config = dict(
    dataset='small renderings of single solids in any pose',
    translate=0.06,
    batch_size=256,
    adamw_weight_decay_other_params=0,
)
Rows from block 8, named by matrix and row number. Each number is 500 + 50 x the weight over its row's rms, rounded and kept within 0 to 999. All counts start at 0. Numbers have three digits each. After the name is the row's rms in percent of the matrix's.
# convs0: first 3x3 conv (model.decb.0.0.convs.0.weight, 128x256x3x3), inputs 192-207, a 3x3 kernel for each
convs0.31 102:500476390510467397487487521499511517557537487527504580537560530515475415365506526473486589490494529497472397502526490489485512448445528519534558520452534540482540572467390412522523572524481520500536517536573506568688557490511510471524535520553581575496498604410526475547469466568519392504455510434531466495439439538540482364538575494542485419526491425546510485557419462560504587565478525477549478444507440436579524498461553504511493
convs0.32 094:528533509421404418620611442516507547447546526477511476473472516471434492539666568474490454442452549463387509528436504467524511491587515540510480528434584513492543491483474508525479365433434473536490493548464509446472494517498506464482493550546482393500425605491477506462539653617614511542509537597481481488451574560450431513509499423528596425380470552538514485548455383462385489555428469514453536536531547582529517491617609520603530
convs0.33 105:331327301501435471481400354543503459568525419531418413594604421513523477502475433535559494553531409469437446526477566541697600474533580484473506568459511523556562530529371480500344431326488446511457522472344542508491511492468489469485461425515514530472578474543493695613479467437517500404497463435564532472461488474493513527423420384503379414548489354535455505559603551410673538475385425505558579444387427527530476586480558553473535
convs0.34 094:375307489535291408524504495473535588524527530469564597492454519481375478467570525471417444539463376514556442520402434588432331502448502424520455516616461495507488436486616438611547441476542487492541487397521508543542518508456525514427517509509517585471438422342555479443450535515497488575495484520485458466484508536440524448532418475540497518518501499563458399553371479614404517463467476489619619499483477500526599496650518454532516
convs0.35 107:588520525548487387478591593490568571499475488505436457528587572583471446500490433473454438474457468620548500488390524567707653456429461466474455482491458459476501524455431511558487517424459480518529439563553504450493495447517479405480490490454553498551506499568547404497380491472420461457477445456497559524483496541498484529560508439534548467485379447437501454426432481487475519427453382382596710517486475445597442485526483438426461
convs0.36 101:404379337608805720472455495520511429453438481483465413411384389434649619491430470404589506477461560469490508606477520502550518509514535536544424509468451543489484422546517404413472446416462459523510531495491523466493506520489472427483491487491467378395503427496515523521515513458482434396556520504458404442526532418498516529541636558434209340462494495608526606572450474577556502534559456397486603445565458478522456497485411498525559
convs0.37 097:428551431474435410389456364442490528484505507458501502443462464419538515400453419431429531506507519516542514445492468465469487415435456395418441464509452441435417371475416352520387437418357586535676580542509613555478535527498549436445520510486401407341468476469394438427435371398486469468602586592549524592503541538444522516445445428498522487608487383601494485483535559550557590515534452481492456485503438451523435516488528482488560
convs0.38 109:565522460567553581484473521492467501491489497531579439466447538573559547526521510530514511525470439514467510466491481578535598444415573556446531579429430451612524497521505451472509463518500502404516482430568431478491468463500487448482467502519514501490520499648482478497459480489515600461484512479513535495424531445481465499499539566573438531512474562508501481484523526528531528455482572488555415488512520434439547530537496452483476
convs0.39 101:543570452417496559471454467498505470477468475521488417565579518494609517547512480525543498524532523533496523540480549518581633557492565534525543528552436535574497522685686659609605493649565403414516401245404568476403469487480484524518488508488518513512575534389492456474575541513488553438444363396403416450438398471514562458353467496485417392339442546503566544590645526434550542457491499404578571449489487468432534558505573578514619
convs0.40 102:595541502612546426630499526499518511457491558512480588475581522506427450457547547539462496572410380554461452485429441539467397501529508469521598453555539452425507584517592614447513554541481470508496422453562487486513541521502594539487499464441518435486488370372420522468410487571448630697417573677517446490529541525476469520502499567463475667475498586549410451667544320612490413504522572434437489474482531512557511470446544495540541
convs0.41 100:479513560487457441471430419489437541500497500505487478506495470498505511529552466503429503481446507462472490534543441431484446514531493482443495528466534500489551516521542423564477498565467481466551459564516496477503485460519555452494543497465442461523437443528516463493511522473473529475468452512518490433466616474465581573483502500496574501553478443499437441544446500571475462507465513461462507506495425486547409497558418427477541
convs0.42 099:506591572468447470459429439474585515483508542528494539503489456477520497514473428563439536522535524615547530503538489432484502496497434488486478521541488475524477541486513524549552443525494563515682485433533585470517561539593542484449558460486504499523464477463447518408441338346437403424458479499558469514434486445456428428391244356442366406497423504541376414566416380373471590504505396483450449490503512471457484548572490499531537
convs0.43 095:478465497525354384463552615478453512453381523435485432548451536551373420529471530513502376523533363479573475537442489465527419470538523544510498537575475513553547523492468606626606479449519567438516575423416592624507484459515503500483550521534459393433424412459517504543521449463526401460490558512505458464539564509520480550408504573429537601456466489560472495571514542461443534511478459532552478477532525506577432484503471506519534
convs0.44 100:465449522623580629474584604513496451455483418511483457520475514510506545536511494519552477442483582522501527533567461492540464528465462557459436502509501494537502497533556524478475533530483487537470498497457500549524493488509499459439495434441527477514552535508573544532528595478622648492565648465480525535551500496474478414524482460558729581403433393485528534595557442555566496434455419517505426494471383515492552443491500514506507
convs0.45 098:457523467522613542483336370498552527443522504472517544486521439501527530505330477424465555516457504556495496507488531533502493503418521506501464496450501448414599547559443562430477578563454526501506492513460454412492506432465508561526503541497439512510520354495512418566532554542510454542484379479540550532421336473482411489464571538524372513524551515506547496496510591496527559550529544425480552478458582563551514522529534545551453
convs0.46 103:434500414460453369483478507637634484527491520453456519533592474516433528625542495431461527453444493541430518499452457505519505581527481391491534426408441536491535602442442544475402528422544497533450529571518473531577446451470466492475462455481397510442431612445512336500448358567430423582503557629443464550489492536478485446311399454491591394483449469543490449539425485597637468452461502537494541479542495474540623505463574558565427
convs0.47 091:507500525606491515446334421520498513586576521552584556479514520426547514459406371444424461478490494471451479449496505511365552557480527562519568498547470529503490544499484473363521481442449491550491524684452470577478496484494469543495482489488547456503409370496375491490432399496459458420431467424459488512460426438458484454548415458467362540481527435459359533368350381473408410452547536534435339560482482437459526509460461541470448
convs0.48 106:475456481507588441385423435524448538489519505492535524426513491475533534416414431555588495457487415499425432456436522477485490468502505499514425528524521461443449461334588463502420514646454486558507482468600522489575489481497521540487495457458535495455603480377487407447493520493564611569590610561467535489483450369540528488607539547416500475484522600555572388510491471493409396513471481600473452490519523473529525412588556522522561
convs0.49 098:488576596560487470463574512508478503509575451490520518538584542454511519498475493516588534583462527528401530414451533551458437494503521477473429487420489488576489420490556431476540603545520517433434521424417488504512484520534553496547530451474536406481611505476544506410527525454460397472536528410485534575500447444461508517522428461456668702504477537451563548534700569602261329526541535524469495521440402499505477495609512505554471
convs0.50 101:663611450479408428549563496535519548524488508594561523556632574519440510528488453460459446531494442584594519562556468498552503537539552484467425492499480508458446458485623552500459547439568405435463470419492421476491508479427533483473496467501554557551563532580558542613393546442538609498470600514518450526462485494419447438370290405475432370544431504557569549583519582549507641518554477534580538507555562407403389460389396455474452
convs0.51 094:584454438578615659502640615507484477507532475482506519479428441569467535595589525507476569495534469512523558426411432426350343554531592510423516425480467538477423479575557520613602560516582599536501533504524537579545529530447552565412516499406460508427463381396599528415511469531431508580454526587478442446524541516531520466499591590446593705473553553597493589560449521444392531491526478378342372525398510549559510557505536460541499
convs0.52 092:539591392428461487531547454521497460483487521466480501409495443576441463474544504451516486501497496414375516384444522455450447439409496459538474507473457471496444471436437474452606505466488532542503471560499458473489473526504415508518487488467435604469472473449473548396489502447479476477515509431498462571532532497434479502413505447456541505480449490454536509484515539541551532476530485471395530529407485531554492479456495412464487
convs0.53 101:593424572487273560486468534485484469518491483574546500460445459382384499521440526508539488492435478463508500479466466496456536484437486452517476521366586487537418490496454499340471452400546532542519434610416450649493523466532499433508476473562503595503408639476584350446525519503579421567475466595477446522459446470447562506499485388439546511486418433496475515592541633619454608402543456440444462481564450526441409500460489426457504
convs0.54 104:423324452536457581551532625485505541524496532487530586437440472515430473439551467408470489484433464518523524520492554568517570477452583479589460502537445564477416370494507376318575442427405487529457461506505461381466486490492537564515493489490603523398605415294448507598466484525506528602415472539474488566447514471439423477467403521538486493364480425486473447536528554579676586452500471563541494551507527457400396494558457456521491
convs0.55 098:485576504515479545397488479511548440471614495492671507478650462492531463496468480489473471547500499511551462459461448520396483502439502496528476522554502497520466595511424535538522517510582452510394527487429482533470480464513464516529475575517521608458456613431475689534557542435509516438512537446495510476488487501472524479465461480480587464481508433496533431460522476483470535529540537375297344430545435500552559597580449498502517
convs0.56 099:393491486504593444514481498509466507409432475406504459419452471438496504492495482509509454589469402570559464483449495477564471550568497473476538570506473522479513601524456471522464460519508443453453463409518503481447456466482495506486490513493453566551535608564632620447598495501513430477446461591520504515486483488522480493541513465431316439485445445526449453454450468518551478490472436467439456490479466480447521366405553485547509
convs0.57 100:487474487566329548462625363547535551548444586552494533500515537439579583450455365582473491617488463502493501461530512500492606510450470580529546561533531487495580467520453354593282428248357544502546492437582483603458559539524494484520497476497413458372420241393449446437466465454492438513408614512513497484500633467523499479390440472414696437523483505485468542431425381408520391503519480428402440610601492496478501458629454462448543
convs0.58 099:472519548379278479394356457521425435529469424569531542526522503456371555440375459403516524424522502372439551571444499476429451474491482440360499443476406495505464572534595392408463511343526486480517517524495469490480505516535515504493500513516647492470586437513500529538435458477476446512622631616457462493523479521485459542489332477392364399516504558502479476469410337444349337441453440544443506535538509428511627505531470558607364
convs0.59 101:362826477389539451430411500599483465521403449468472463486568539458539529518544493433478487517581553512641556505553573546508544492499491498548514586518569450479467348486517431532600487644552377367483438505438496540502452481491499536501505505439597486535557559491532498492425400491457536401480502430571575489532455444480482494604422528306384513415554435375566588508638493529651536451538498499501464444469443460404470392371526438469518
convs0.60 102:464609443556502538461552468478482476536495492493516491429497475500525575512593548499471496508512491529560595489472553476548488535541483460420466470473498547477551538440468458449519496472484466573548445500483447457467493524474483555464529535503552524495550521419458470503526490525535436513459486479474483492470401473497498460470431565442561493539555509545507543471595484585576502484469482496488471453515504511591552504497539570536549
convs0.61 102:434496579484545384453456642543528522559561446491524504508490440535503408495505470576409502502481639576489597519474492437417502624496557475518491512441485573454434467494565516486419471513454465498542509501684604543604503538502521497479559495464542489456575551450507461468524567430500492515478488467469490506526512499485513489502471425528429610514518453539502479533345478417441472519475450518505554481481527524465458404570550464492391
convs0.62 096:586592514450553438467521413456518529500550509470487461480490461441384454454508510456464473494374501448502527466484473443466532502493456507433456506429590537529589414374353457344364466346444440498511375480430471456472478525497411553525409493454478433524527427491539433514544588583492450433462403446543479504565506537451536508508383476477417368591499490570542501447477451615493596482453432427365409463495528515489420496544513480580540
convs0.63 092:483440550544470482444603521549505460515604508497519495592471490518365567603505511435500514452467447542527457528523432474409557503496473457530449502428475462497546420552526512547386478463452524479507475610448448520479508467481533530437500487477599478473503488478453413478467537522525400527529583528499495520530556469455529513567575504587675592516384492512417464397446428478500544530547553503284342529477592541514415596603550578556453
convs0.64 107:434554449476383363415416527470514525425538596470507499493473542452482346512437474501467468525542503500441456463471483644276421461534484507521532531464489498497536540540478565477577494548460463521524490526480532484461511500461503469496521486512469458551500562501447567477506473467542479458490427373540472496487422415583510534493457480512582668543520471516479489513486480470511507486484462506121196449402461532492521491564435509502517
convs0.65 095:408455559580567488419448462498471485508504621504578474456346411518495468508439456470555601566421605522484599519460528596672540404480473442517534549396471468455602574452551413359459421513542525483479453495469518402490484521464543509528549561491489462499409441566470514469470443467545487474576540478520486480553484456585525518504429532533424505497417473572441446481432525552549505478475429617671536447499495476445483522553496566590489
convs0.66 099:430496507428249484524622478559506504421510507503463504479420468519343477501604499462475491499525563530500433511452411531455516531491561510408456492451479493454545567427471465691499532431573455499465470426512564564542500468498468537512457516470518420546521390414515463470454479471417392460445463468585412452554512414502481568492559519541604426418372442486427599498390598465389435507482473435449447517413541446498503497445450469411491
convs0.67 094:485484467536525559432389434538626559517565448489443428463508440519463483413429416532525568508561541439442492518469465518473417494522427503458529498557488557489449494387515579461462466582473391389433362478451487432513490534557465513570471403487457481548455442475538487634508472522418488546533495526520491519569470518578487485518470511536586619462524567426504436411557600518471473471489463419466469544519579391490476466547530439497507
convs0.68 110:512564577499497386610490545506559499541576539527445459523530520511508499569427475526524488495582525481510502523510525458470526503479487505490489521495489549472466432430380576579556501432464485503494549557411532570549481474447471552570492516535424458475538578632461511537521439636495475561507464547530551466531436479521500459502463438534430490481518464500575411531569524506499405463499503656567326491470477516475623547384551610512502
convs0.69 099:552531497491584606518467479521523438471417388573533407491538474390426531422476493567516556542475489521533482548461481521505487553495489489391437560295277570393443520380517527404502453477457478546483465499574519424547534490518432463541410431475495473484453441525402375449452422337496249165551384316515491480552478492511429469534519562569449436549456478451504584435564610298519689494515499480521569460494471598570537593585495559633486
convs0.70 098:469519527509482434483496467521515502494444496538475459495510510525504425430532480536533504517505512458517481476461480509547510489439452564469529522523564506504543513528457515548534511519487455482413379468464446429433516526465494450425536507427534558488530574494565442467496482505493527498504508472551490503488498418496448566503500514520576636455490556516526503581558460482546595484500569487537666495414446483520521496676574490522523
convs0.71 099:450453490436441492451386514553459373505467414488594504560467491565488447486641566471498509430452442590570556549562474483546577482471480509497432532538547480475483467439427392824637462411614454500531462331507527446432470491553482490547423452509423539457395629463374455494448515484404419493475536433480499498477525526510469527523460384507761627564562377519516493421387571542412451529502511488560537502445458525500470475554497530457484
convs0.72 096:406370528594429467609491460481460503441467492484468503446418623475379539554568543553570571459479530470477567449538490508514513504511525450534436455536433548474555575530518502462495544435451575481515507501457411418418525532518543512491559496471487543458478510458492460593425576592391434515488546434513483442517516473471465483611582369476363397429475577473400449474358611538542692460485500493614549542461505448497400568544408410425505
convs0.73 097:528447553658680504347382483469522479445438559527504576494506498587657536505539535525506522472476442535484387491491474531440545413437527511539496504567359534487431607630632476590704544578630506431501505466466435479588509552525438490496525508467536612450639508415522425651497460501525603518501583546512451480497461464519443465493483487409346493457510450555595509526366457554540456480504427497423402442354416480544530421456525502485587
convs0.74 099:534506518489496467468512491514511473551504441490460440463498499373446471450444554456481458549484493450501439496483561523481426481459580498492497505487434428502448462567537443474565590507491482533497511752458469566516454468458490444474498468427520471488555370504521434480528533493477501522434454495465514457563599468492449496490478486468371471503533522494515497521546444431522371462489534637550450474369449504486497550568449462445466
convs0.75 095:499479494510375496585414604480541507395461551502466454562487427520579511443559548470495474442525455502530504494390460441686559453392546505461533492633565540464472477442503449438421528520512457472506425465540489530447501455475456466504480481483480411487461543485501383535547455524494439472526484511528488467486494522532485490418489578444427444457461459478428501500508553463419526541464410473472592579398487446480413479499465527431489